Rows from block 2, named by matrix and row number. Each number is 500 + 25 x the weight over its row's rms, rounded and kept within 0 to 999. All counts start at 0. Numbers have three digits each.
# pw2: conv module project (model.blocks.2.conv.pw2.weight, 192x192), inputs 0-95
pw2.71:537499512519511527495508476479470470479527489516480475469531515479485521487460556503485538537526500512513492526478487515495520506495487508432502481489457476484523515447495516519540521470555525483500494484552510516518512488515489480483487502535523509547541501464465463493493474544502505491
pw2.72:515463535516475527503524518491487487502526537549507493530510528486498467476514490505466481497449498537538481478471530487466487489516510524484480528515473504491467506510488572509494508497500494503535500493493494500476511489542517493519477510501465493455484480479443541517522497443463503486
pw2.73:485484514492494509543459462540461500468490552501466492479491504513495495509514517505529501526492496489544472487491517479509480537490514486503500459530495537505460485495509481514518513458532516495488449524471502498504495497509507488496519494510515511509487476471460526502506516524530495502
pw2.74:458449504487504524480559487524504516491480468492516480512512520483483486515502508510521509480504513462529452547479479513526528529525501520538509550502507511469503476493496530529461528511475491462547487441515547532485500499492496522481465504533550491437473532454485516484512527486484481514
pw2.75:512512488485518508527539510482505508510513513484530468522516549508523507515482488480520489481465483511504478528500530498540510487450505541502471540461475518487486517454506525497517461514489525506498488544532482509537510490501573509492465510525494485525490516487515466529464527541542503485
pw2.76:538500471523520473535509473527520468538492488465524550534482482489488547459466465500504483475527517507486522497491483473475526472496506532480491482486474520500487539493483464510484524506514493487520479454511446462494517511487440480507505468442524503495508456504479487530523515511441444485
pw2.77:482512430506509489552518485514480541544498497498534460477506521495463495508483478466528538507502494487520480501517503512484551491481503535530514520505518471506484507509460522534514501550481516479522522524491460494501516493545517510514420499502504498456532497528473522529518507507438458505
pw2.78:494515502465504508520511491509512535484576481483484509501484507471508487509514470521485486492483526514488502530465528508509483489463509524525461518528468478480499481490511527460493501526470460507457497508512501454511490496482494480466465521473510508522476507465526495521465489473517506479
pw2.79:492497507535489465517508498540484485470546455496479494503488507526545475471528503489532522512480508509483486467472490482453516518497517535503510515423455522474498496499521513489524524496525481541511519499493528507492509502462515531509494449505470508476480525448537511507515497537498522503
pw2.80:495496526482453506511506481494507538508464520473574492507520515521521514495534514533493483484528485492465451510507457533482507478513514530494514468501532477513507475491488508478462526467460496485507519542493511522495474511470469490450523521475471515480499511542488507512499502504497523465
pw2.81:535492538488439508516457505528434525521531502470503486516513473493494523485493445473519513527501473448516468498511505465487512511478491434472498502497522530489517429476463516491511529476528467532450474495500486524528496457516469493493509500487439482509497459502465476521491503520505517562
pw2.82:489463493484482527497566501506492513515515452507520507513506504513444536492518464497488501516545497508497466446465514479517486468531524484499503499521529536457528514492550547467498487479489499476501486517511531532496511503504553513496516508512526501486474526493481493478525484523490483493
pw2.83:455517504463440491485511500520513481460523494474515490498488523485483515470466526453499502492500516498533455499473498439496508506533545503530559492476517552500500517495490497487512499517538496516497496482469489486472503532527512499496497496512525520481507527530512491495533466510507505455
pw2.84:519519517492447494543510452461531498456456481505533488494504523486488495474464456512511478541528481493471454514506484458484460469481520469457490485441522507442508458457483476508469511533516494506514486487470502495502496498520560546487502525481501473479469494499467495485527521497521520495
pw2.85:510453505513491481465492471438471538491533483487469491491477473463519505516495534465498512524516497514535511444540478517479496489505528515452506519475503493543489492451480488525450500428516530541489497499512509498491436491507553486486488482514474483502547476484465489470532482497532509529
pw2.86:487519491515511511469508521467509504525517521486524504538478468455491475481503507456463489472469531495517517498516501521523500514488491423489508454557521463501495533523515471530542474476467548498497481519523509508481466523485461530505467525579518528505551503560509527472486480485489483511
pw2.87:548488464501499496451490544515491513451493502537467457514486494503482539487512507550509528478486496519478520426540466475473488480492501528497499487488495488528474487501490523503461497525519523497507521522456504469494505514475463450491517464510447495503460524508503544480522514529508504495
pw2.88:462479479515494533469513503503498494496512550505473535527527534527519486504550511527559484479543483501513472538521501490498509464525517565458520499531541476489486493530496559477492546526515510516512482526521457506474521498488545543480505517528522492508512497505504500510547554534475509536
pw2.89:507544509446476482504512509490536533448526533496512511482528566482505490432561533547542519491490509529510487465503488466490512460531482498469491554521499483502535522495501480487526507521461511469504456460486494503539489500563496491462507520515563522467491481550521488485525540520468482459
pw2.90:505517500522494527520507510518479539485467526523517535470474479503493507468497512493494536467466515445492511504519529457477452431499492532496536523510525493514474529540483499509458483485492514522485513478514498514497504480481527530455542495515467503526483498465467511509485504464533545534
pw2.91:443486479545530473518513512522496530507479512445486524485485458443445494506532521455541491545488471513443479491482490507528498481509455530503524522521535512537514534472498492503513510531467516460503472488535493459483536523466462478494469460506509500491496511509509479497501501520527496511
pw2.92:559496470513521473487494411535540495487507494544529508565474516485523500490463495496512505468478491522508480484487486523522486520501508473564451499455455492522481468483517501476496488517497490469498515487466527491467520487524499476507470520519451470467515518526485538502497507503504516496
pw2.93:482494501536502446466514516478481535585477470506518498526512512471471492510521456501490511497464482545468463540471505498491495542449527476488479498517499448521498522520524512543479464447479513502507479513536463492492526497482538524488503520540477525476528555509492539508504519491498478480
pw2.94:515506512485481483508526518498488471522470485458450504519518450487494470508513496518522501470494499507464525505505516472469488501468467524474492499505528491504462484509446521494457469515567485486492516531517511533467532469483443562545529509502508480507483524512481484515524502510484495527
pw2.95:522505471511493494509505498550538527465524482487501472524494510478431498525512502488491484521501511542493475513441494512487530503514495494504495529473463501513528415520476452484494482498516532500476565506521505491483464508488506458546525511518447496486511470505546493527483483476492518533
pw2.96:484537456505507484508510529473475494504490523446465489497494478465487506490485477510503443500480471505515496466526479499522516505476454535490492499504508511485495504546517520525499588503510495477466498458500527501488501482492552456483459465528502561517492514481535534507485486512458518512
pw2.97:500483469511501507511464515540434482507464464501456476486497507456501529477504510453495523490520494455510490457506511520469505517541495512507499490491519480540500521534469499502557510452441486440516505485506476505493503471499473493540462530485497489548496534488526498531501502515489496508
pw2.98:478503485502520495545513530521484466509507491507516512469492506521467506514534473522491517550472527484507456517507501521520478453500482505489519495519545437451503506530474515479464471547487492522537535517487499538461480477508535507487501498501496498501459524518538534491458482513469517525
pw2.99:491452471485493485486522496542504464526499461466544517521520528582520541516493498509511503491531533494520484539480514467452469567520495506481457467502531487510480507510480534518473475498493482454507503530510493492562505511512524481496535514460506494477501455513467532491504481514510517528
pw2.100:483570503499528516523558487499445518497492492501491497501473475481482525482444516471497478494475491448518479502521466443509480510516455500538453483486519484490476453482466463511486523484510514546482478527455520491478505466509524492491499483436524481487540510474474450490481488497520486519
pw2.101:481497499482463485529507513476492495533523493517525449486496501492482467521514509494530489487514487519417435486542536522531479451473487504457529478481489500485486466506505508494476546520468476529480499499517517515507514509481523470508505486454450503467467469487516489492486480492558503513
pw2.102:489486490515494512484501496488512483482511514502482473509497510489507518503527520455524464513516550525506527483541520504445500514514512494538504473542494528562459490508474484477507510526461485506514505468498491478516465463498570532514492507529520479453509483476512463502535464485515493508
pw2.103:490521475460501469491538442491474504500469523481498475519509477496513467502525490528494493482489493489470493487534530488506500507521476474534443467496528478492469531441487489476475484495495511497479456488533520569464514480467449546507476508500526468490485503518504458465492489477495503510
pw2.104:510538499544545468473480487478571504490522473490517476539545517488497538495474483515521509469520514528484527569526503550512485508558507502519502470487485476504485464479530520553518466466492495482521463457500489467470488525469507477484462505485545477515481514468480464471469548455460472490
pw2.105:490491519454491545488480455476502503484431508487498487490516482488537441473491551454522489472532494464501519538498540518491501463535523490489508506508494469510482485484494479514459488511485510518499477505507498484459448488510484439476501532508436485519511510496491478540515480533533530511
pw2.106:459531507527495536525523493462501522547485538480480468517529492518465453457505514461503528499499483475504483482520521488508494500528490458504523471519484475468504460473494504518442556541495521504544519508508492484445513461512506483517532562507469503513533520552497496502489493513464517518
pw2.107:541483489480447524497494473554452490525511476507480485497471449487502455505494488530502496502458490512475475465511507506525494509478492486474495457502508521540465491529498482541528476493518519494519480492501504511494528456484580508548539497484535521494532514508511500490489488498483450530
pw2.108:507539494495504512491537532524497486473474481535551512500540489509483512510478493491483468489490516502498480480462512525463522505465496499472485468467470549467509505486519498471497456468484511465555498537494519492470502516545553469517526514480450499498516494483494476521466510513512508531
pw2.109:515492490535493459536497537509501445475497534518471520500463460486526518522495510476509475516482488479516515492519494471430498561507489525461466493497530488505469472490497476503497509480521521518514473537486520494502521549472522470500504461476487528509497487511508471487508518518471501518
pw2.110:488466516526515512521519485528466560483460540483490494532535495532498481516485489492511506484511475495509467538487494486472518472481512499494518523491533451536451521537454484474516500510506511476478473520496524491496537500496500495475479460503480489484542518561469482490531489511462540490
pw2.111:525451533490504525523505542519506465526490510532504482490517510507453477515512471508528538506487485468512438539503542459505524524500481518520479506485539510528541507527513483523495516454514483501498505500521491537498467502526522512510483500492462512450483491555523493484473465472499489487
pw2.112:486501532482486511498492524479472509554498522544471507482534495535561463477462511511502453512463468521524485517492526529498466534472505503461505518493468473504493478492493512482495507526510532494521505464515526511515503467538500554531558468515506458557517534502515520522524484533516486487
pw2.113:480485542473505505500527520481494506500457455483504510488514492473491490512524514478475484544511488481483519503416471502467500477503470498484547527527479421469516509490498495510521544558467468441464522500484497538514479516480504511512512490477483522511493504478504489499517473515503514483
pw2.114:514505504483512494473446463529511473490495499531499497464513540480456509430558504499495491465475513542479486482506456550504516472496495488492451493514552510520481504466514567500486519549534502487511508509512462481530532513501478505485478493515510476533521510530467479542509508489509517482
pw2.115:505443529483489487506502487490473466492498456544467499497528459516516522552528520519536508509473502507524486527497505514455548545495515488526503488484513519510465502486463524492510504440514523531537515523489500514518520506469445482488483545512520487510530482476502507545486490528500466469
pw2.116:516491534468493470491551509477494540503485509492509531502462487503544506512453477496514519478473487486487488524482551445523522503466501530525508483506489512511554504510487486450489477503513508496491550555519468468513516514508517520505543489503480487510509462521517508531510429526498505512
pw2.117:500476472485495469474486539485476540529475512481559497539482489515466540513479493457524498466531479485521477525527508472492494518492516485493481514503479538459502465501503484520510514450516523493449473520492476510472461464514491490465448503491557508497461517510496540516443494493494483485
pw2.118:500487535498470552497455558468496514502499530500439508527501483524490479499505465499496455499467488540529494546508473479499516529474495505522495531510494471484476494515528524521461479532501501506498506555486491504578518491488534459499504494478545504512504514505476502513494483471465486529
pw2.119:498476534525488510489474539475497486562513503492452489501471529479527492508500540501436505486490470530540522482534517521535470515483455523528478546477469438486470472530523489518545488495525535549473524521505494495509519504487520478524537473476471526488522500509515484501515445467512507486
pw2.120:508497500535493545516462517514512537480495500500504504546483525489517531505480510547482481505515507529519526481591521492526457462465501507488559494492493490502464505522482495511504534503531482547488503489482484487497527484481449499454474473509489448484525494522533485487557504525492465476
pw2.121:480490517528538482477462506492482505515480505487531508521532553452493492500493479469485499487525519482525491509583548491494501463479465459505512499504515496529507518483522547463509451509494545492493480506498478528517529493474550470485514508511500502486500546461473500499517513483513515477
pw2.122:506471482488528487477494503519479499452499474524464484500511489493530471469460461529493502484500502501492482498506497488519503488427524493497528509481508507508498540480486492573482512510513483525484459575506481513485500508482518508518475479458454488477482483521530517499488439487504444462
pw2.123:471550541492513490496501506482539506519461510512508517543485462521522488494509496519515497460437508498569494488495502511499545496459529495495467461515493446500519467513496506452521503475515514525548537489495522486501529489526421545481505514487506516502435511459475505466474487501481465517
pw2.124:519503491516500518495448458522468497496492505508493501531512530523515558449479513459531493506511476502472492514544503488512509497505490526538474502487482511473447476494499515483458503484517492523438497512488499506503487513494503470494456494499505446503498460492507489496523517507457519475
pw2.125:475490462512487494501491490494474467497520521507530507500503539464509519431553529471496485477537544521542540468450502472435483522503518547517534542496532508536491519516485498531541488491499479517484490515482495535518474509507491496491486500491508493533462492476497479492463537494481541503
pw2.126:500496486533511534480514507473478474483525513505508505517525529548531490524526521489522519503505531486473491530469482502509497511523508512521496508486495534484473495532513508517481560520494450510482543464540540503490472477485467517525508526513536518480502485529510480472524484480545477507
pw2.127:477497550534469491482504494575522468484529468513470475492516481456483493442552477472483512490436488499535491502458427505517497519480518506509507496488508507509515486445457512489503482480495479496499517530546476449505471504499491499532478490495453499492479529506499460458533537512493488519
pw2.128:496551497557500505473494478468528486518489464508524515491528539551462533476495486453470491522479507463524510544561487488511531509478472504501488466501516480500575502506516503498484512518500475474523519486497560490478493485552487531461522464484544494505475484480537503480509479500474519540
pw2.129:547521480468521519556500463443498501484509484515516475473500491495526497480490517528495507479536510545442493480459473486495500507492512515491502532516477526527546540489510494528500486484475445431500504518503474517526508495502534474480544502500537512470480522493511473480501504503493498538
pw2.130:527474482462453536505474487513538550451479500534524512541528523473513562521504542511511494475506451523521486508465502536512516529498531539482462510508486534466495491510511483499537510483480479492458482525501488519524492539489513505486451524499523530522483492486479498461568532501467517531
pw2.131:500506481534498465509499527480490439511442507514494482508493478483475500531478502479492493479503483460526514502531481529505474520499532500557502547511462451518505544434480536494524549533536503532457457511487480520482452469489506460519513492519476487484544524508510526519468510488534526520
pw2.132:509485488490489481472475475543481500524502508502506508534482499498489498517487506471470521438529521476582457509526491499519502539496506490487510489523492507491491515524462502541501502531500497496495462522480499504446482571507503479518468492514459471471513482551500539465519489564483503480
pw2.133:526503506481501519477493466466519514470486518455468478499563492505488493526492501518451510490501534536494525490519456493470482540533515520517515495525458540442484483510488482479562529506506475492494470543507536501483448493545456511448486479477521496533466534482431481518484513522495518520
pw2.134:439502458500509526504466525504476504496500549444472479485520480507509449513481504515495473543498506537551509497474515467484477505510511474482493498507523501513496485481501482470443529505496478488538483518506475493534503468555429516512499540469497529503543514529459539500514507516501490497
pw2.135:494493486487492483543487535501560513455481522447471533537479472456491485511544537456484497488497491543476455496511489494554484456511515516505549526494520510548446521501485528476483478518479492494519464508530450509498487496481564469502535454538554469527496500495515454488498469513499509487
pw2.136:545502465556506508488504531567490522503521479541443466454506464496470477501527490514518496504439496515558511547497455491504516510472497545500483535539492466497496504539505499491487529491513493461562467509526446457535531500508523492513540512477477458496446516495496502489473498504502535509